Rows from block 7 of a small sound classifier, named by matrix and row number. Rows with one number within an expert belong to one neuron, the router's apart. Each number is 500 + 40 x the weight over its row's rms, rounded and kept within 0 to 999. All counts start at 0. Numbers have three digits each.
Before each expert's rows are labels from the 100 clips, of 14976, where the router gives the expert most weight on average: "strongest on" is what is common among them. Only what is clearly more common there than usual is listed. The data: babble in 24 made-up languages, each with its own sounds, syllables and stress or tones, from a formant synthesiser.
# router: router (model.blocks.7.mlp.router.weight, 4x256, trained with AdamW), inputs 0-255
# up: expert up (model.blocks.7.mlp.up, 4x512x256), inputs 0-255
# down: expert down (model.blocks.7.mlp.down, 4x256x512, transposed), outputs 0-255

# expert 3
strongest on: voice: high voice; white noise; clipping
router.3:442514502500505510537429512537522523583485556558530465530540485523444479512518393467545440508469467475504505460524517557452491453528512495514465470447545472522427452483461474504520481480502577518453579516572430514517530599450466545486508488489498495475519549460418517517502449494466490535506464433534506537411561556494486496460477532514545474473504450551516507537542562536454505435510562498506504538494481547421483494528561472499505500606537493549443481451524544484553444522501448570555465492535494474527472455492473578479519419500485486527508478543510484473518493537574522500556535381519554501549516598550482449507527545557538527472517469489502596436505507509562473521436507537489507566486528488486499561525496501483535511488516563546559585524524532551516466440429498
up.2:521461495519544490515510490512527499515517484551447496501438470546511513417539448461476513513474485452484503514545460494502404602489556447467436562445514519488498464477405559491456515487547500530518475534494413499526511458508454559605474493498394501495466505507498450521577458449507451480499548505549504457428464460474472551519494505462483488590501484517486489497554441527447480477469453526504502518534502419481440511546505531464489520555399564452554546557593528529483483530543520475430565467571566544490510523486505495505445456521511433508560462508442530524527537435463498442542497518517522586484451520529491539446467542449494548520528524497450537488512494479515538447414508601532425516489579510552545488502539554474486470472474542493554488464465476505452521551527477
down.2:547554497519457456505513492496523528455515503483452493469407482471434485523476521477554553505487550526614497450536526506454515526514470425499498477511548544556458494494510496441506486469494458519531484441500518573456458536453468542500557521525515521517496506471495508463463426494530550497497604548515539478441499493493583484471504450488451483482472595463454480511356517542486507488582543499576546495509458452437517468502460477487483437526531452474505507512524515520470494509493518526515481485436479498533528455447412480621505566503411490530522577584486427499440502531551426496482448463446470520455538574545489518557559608526497483491507514482526500533445483489528485507474440444500516549525449519522462475499526456510469506547501522537580510512482496522574475427575520
up.3:511464501543458526509466514542507567481508464469513422448435491495503460497555453490534529533477436432465425504530535531491513502446483529437537513501522567528455503600353532446517499557457529461508568533494498537482502497499517561508612500510538548467580484498445414472557463534570527499423511539511509497531481495513523504456478493404523546535471517548543479549457517509536576591510528520496533493510470486578520444536511491503497523482535453535533458481530491515515547555474505466518550487502525459492489512440415492490501486489470453472565456462452463457420517442498475451488512492534496430477482514494500483484481473431455523518485528469513537470469506569430495442557542532496422539498499468550499545479460487507541501443556511514495454540481499413567565428524603
down.3:602522538535503488472478507488458502525488532516469530487418492522493562501490544534467523529442430514533517523505517558595533537560524534501453467570453493471498506490564444443510479500512441532474435468583442496452513514515467449466484508446506473537495469482524543559507564458552504549599516443505545441430551512492529453490496424583602527484530539517475522493484473561479429430477484500441453485488539511455447513478484506538457473563429504509550521485444496494478472469480527484476495554501441503439557436557544464469538490509553476524465409552533542524528442524518482471471567504432564511443571500572478522483527562513509529461540468535547491491472467476460419535495507433536495439481458439482503484455530492497493493516537480457550523471463470575512471587565459

# expert 2
strongest on: voice: child-like voice
router.2:550476449600548519420469536484513485462507464455459517530443531535478416504503572482495539486517542501559527532523536475424493490491475516494504515479442530456504519418506521506504455473431482486511522515459504447478512486498440481496510479492423490446533453532500522504462457490544569521480480527506614502498535480481514440498469493613502551529583527476535526461513462466485571531476484490414552511493595466518471501558492562425544507423460524480513470559447540490531624438477524450464562497409483501494540514502533428564420507491537476504564596469500469512490520483569493432501462539514497472429476472537443488490476529520430545520482532503472529534551441468528513490497549519496484471480519500526484572475509524530521499489459515442504506524468441401458570459506441
up.2:474531535448499540466420505386543483500561454499407464503500536428534487558503477463528509544518498496468505519446525523499520503490520483542351473509540530510534439517506530478572653526479524540540524524494478444501542445492428487519502441541496500506535468522504537502540490537506517482466548562415521423560556516482519525539495417495475558522497497516470454539487458478526527507502493460467494508487471498457503506490433574461495498501469555516500505523501393572531513505503528515557518535495470541472478531501503476447498496465498467521467462534461502472551500469543513481531547397496478501503487530374520522476512544527534378535498569479417492540470539478530437497564539568529487501552493435489530478463518510536478457519532442512466472466473512442523484574495412
down.2:491449506453508534486505430466493517514478567573549517509465501573447595479540527556492488499569508575549522530515496454468463491483563465436583536501462489368463520613562519493562559461459490472448510508472591501450477528527594479437526443488533518492519497605512496485476469490481555555554491581472482527490508548528491452541492556494511603415464458503460468582551544488468484490533555463541487513512495436477508535482480464532451464435466517463462532552438589511544559519445483471516540476477483457500456501483490494491560476465526487506434527482497464475571506543447509515485549489452503451514500497546510505538448478491461572495496449436526495473457464525448584507522427469471550489503501471510480514498507517535508436478470494533487465484505464507448489444461501
up.3:603528472526493478495517597573493486487564472498537421486521584527467423449456468466513555488451524524522430493472535516512542504471492513488463561537534431523532524492486486524552442494459481525467499476531501533471495575507466453518536434497518531502502421509466473488494543363489545492556503512580490462562505453538570475407469481543573453497479558539451468537528536503552518461531476472549506475428439552514530545577484537496531578449448545466419555500446467508495496449425523556482555522465441485483465481489456509508502467487541519447470553484463562551537565485537510508503432477467454515512548467453563447458511497585530511425475529494516505498459517473467509458484544502515497512557529503448479452483532504543530454509488522542512404466506529522438506490547467
down.3:496521590481551466504494492510439511475517487493525471436469399472554542436423512491493434536485489468540549483598516503550499485509552490486537500521489508445573462489475441509483503534497522462564501480497486508441535429434501505536534492597429507507531537534489492469511482539459461470488524452500531601483524528571431526578500484539487508464495539487449529514575520562489467549496516515510498436520527474557430513467503585517460495623499455455490517540480513526442510419562484516465519496507521459433511452478472489457556523564480404548514510604409512461473488481454486446470487484579585502506559502497504483501476498502521478501562472524586495449554468595534476470499458557454500483490461466520487530457478539522437471539489499510475424448491475489547515549507499

# expert 1
strongest on: voice: child-like voice; mains hum
router.1:567576492503470446517593443492401495575517435590482532476510493514482552504509420522526529549540501477482460529511463487483478456436497525470555466482515455492513461527448456529448496466589494527464503517572486558443514535521538456460524499495477529459486478535512504496479457482595506489428513476449484529484485471542469484527492538472560497466522551478535488585504428477529449510513465552495539543381518555476481487467563476525470509489484449453527492514454500505527482552473433586554451530533524425483507484476504612494460476483537500449486470412533455510488521499499479480509505564478501514446541567547434541536499541518491526510599455518537511465477500539501452532526433506539566592553531518506472450487483525544477531573454480473567484470541526517519398536538453
up.2:529434522481506465514546474495461537508459497486511455526452533514464513470513533510521554566572499489554401532491535422476463542540475508503446467457550379502590544506581545527463585493488434509413478527431521485516496514528521506475509535556476396566457478498522439499487503537579507586503439499494484530475432475492491506482506490551461410484451518456464536487485506537505577507533550531555455453489468494530493563496551529444470511551562430479509439570528481551448449521467481575491509511480556547467566511476444476508498470530465464555487485525506555483528523535547563484547537527456524533488496465537474485583432496504493422531503545578532491481412515501493451509518581502538494486455455505455479505428452466515506480536454510506500458571483483457547470492532493
down.2:453440510522466498448478444502446513452468539516490543500532560483572530492485434499440489445458546653487552478477508459480533490468494484536441477468478505456535468471527514536560485492424546495491550496546386446490459478471508429495507462491487463492535497495520477532565451535409491468539526561545440492483547541502504450469535527515501500436484443461523515449495473560451566565534446523473540524519483512543495534531531515529519462497513568552554506508493496490446474472532527497499519487527475457512561482491527509523477495474491517534541530464460604455484435506440575540495452464558633446470489506485541562383515508514562503453513467514466489539447463396457501459485535513489548548479554460470469559543546478540548529470551485482569530469487478466534549520481513
up.3:578474482530565516564517536491433497499475522534489507479513477475537454511499510491375535488456534485537557535484454477435499502545412514468615522490475528491536470453502472526442521503475493507480548522504485522462604498485469468562484465456453533538514491492556423538509466477491480440502441488427493548571502488536458528618555482502542522510521441537534474524475484482460535541502508491474436495471515445478516422480453444476509496486481486508541567474555500432515377483527533545501567440513436459504517546480498557464478541448568508426489559454470522520524536485487455423518477483477526540541469565495521538560469485498489477493562467542486521536397476498480565477437547507518539448490584475535542586523513455504459498508530469546537501573508494472528552425514516
down.3:455513505482508515478443431491476493477498528492475522504450564482552491537523499508514549511519552467519427540479507495542533484555519509464464533503540494402550456524521480542503445529555457544516432550461546502513497454458453559460508455499547496469555531487518493424505602507501543539382483501568543514493529456539528520478495585519435575465451454515556587492512479476531487519490453533566473474451487480490538564546510555507517468453547460497496473468488456545537617417497529477598527496516486526557492462512525511468389475533441511477515514560501497476547451476515448510507457451464460412514521479441510464508480492568458516495471485409558469498517506583474476563527495450510466499500446516481543477567483497452514507558481481494370529436479541517536468502543514

# expert 0
strongest on: voice: deep voice
router.0:457491509455547533438515446453521451407475460540501446436484564465522488512598542468492557518453524502467489500485494485558541576523458502502506468496457542453542547465557486473457490542528517450577464453440548508477440482537447495489488474437487460529556470538506533471449592490480599466488505464397481477554433475541480537511494458465455466555483501477470504455472500462560428490499482491508464461574418484536476493493456507478521550467483466488503556420538452541440470525513590555488453531486438523542517510454498486499494496495406550477495497530499504496521484440491489547494491453443480576468414446505640562469493478469539473542495488530534461509438443482446507482542473511520534482529500487502495388431498474504520521460501447511488520478483507432448473489534525
up.2:545444527478426472509511483394533479504501490520544510492452573569426532530466467549534450533576508502425538528464503517534502491518452466525446458456534541492497403520505457484498414538556531515484540548484536470449495457547528538532453449512505539454520523428444496459560548502503504465575487561477416508535476532503466487554501491480519538481503494552466462546484476500455512543487487574519457507487533445485480597499595480511520482503502523534515497503366456478501502497472516465530525482529505488474485479462491466497562485475523496575496456473529383457574493463455395479485528490513500524520499470568528562508510563554443519510505526526453490562497463427478569475471435558525608473542509495508464550518510489533485578530453529468460451528515573523487477489507432
down.2:528475432544518553490477488569526472512508509497610528448571467511526485496535523527432520527504463470504521520533453535501470507489485473554514448499467494559596524439424537511490483538508555473544461513484460443488482466530517495536519497420467555466503454537430531540443505470486375559456488481544546462477552566541508538396512521493463506517533584498497501495515489482579588471524456460499458490518496527481546506496519509513470484466458450494453516480485476498533501525480430493552418545497479518537431456453444501488479554390485510477436510585547484560545535536567503495510446531458476563479479434527461528490533536497554521488478459497479495524420536487456537521600497512480461590517468498562510513493502482441497483452454442422513543578461483569472503500521558
up.3:529518503471469585471545541539498570524498506476507489514503503462449481500524445620452510553520551465490479444440591503588448566495493415534499543520479557507473524503469549450473519509601531488434556411524496467534539478456507494522498463436513486461375544453470510541520428500498500514560503497501534501421563535549482533475464505474457477473595531525529538475541523507515547476463542519504574425523557510451497462519494512587458455484465465523537469525451489437518538508461518477426559518521516529490483509525540438531483489519482489490537534549535458594475538545508475425420501448506453484522462572506519509501490544510483558535535468553462489518448520460539506491518542454508501458470555458514528522383486508452452446465456529471481491487526466477510450447551489
down.3:482482516478463494467445502508496440518614486569602512515507505503489522504490492485496532577480484525493497502518431452439492484459454534552453506416545514541484488430471515462476543509466523513468512506460596492447492550478512482522481441491538487435545578502507522595480504522566542426488550503536443420527505531516479523460435491482543511490465527462460506536508546518475469523563441454515521458598503464469576520516599519471459447523439509515467454532448483520506514582521471504544439588496523540483496530557475503505473496412489487462496466483491539486546469521493550431481519416448580495537476493507421570568537488503441471419506443555499520467545511544532473460482519439445524460422531481538459512561492464468594512484521480507537477553497493498540492529519555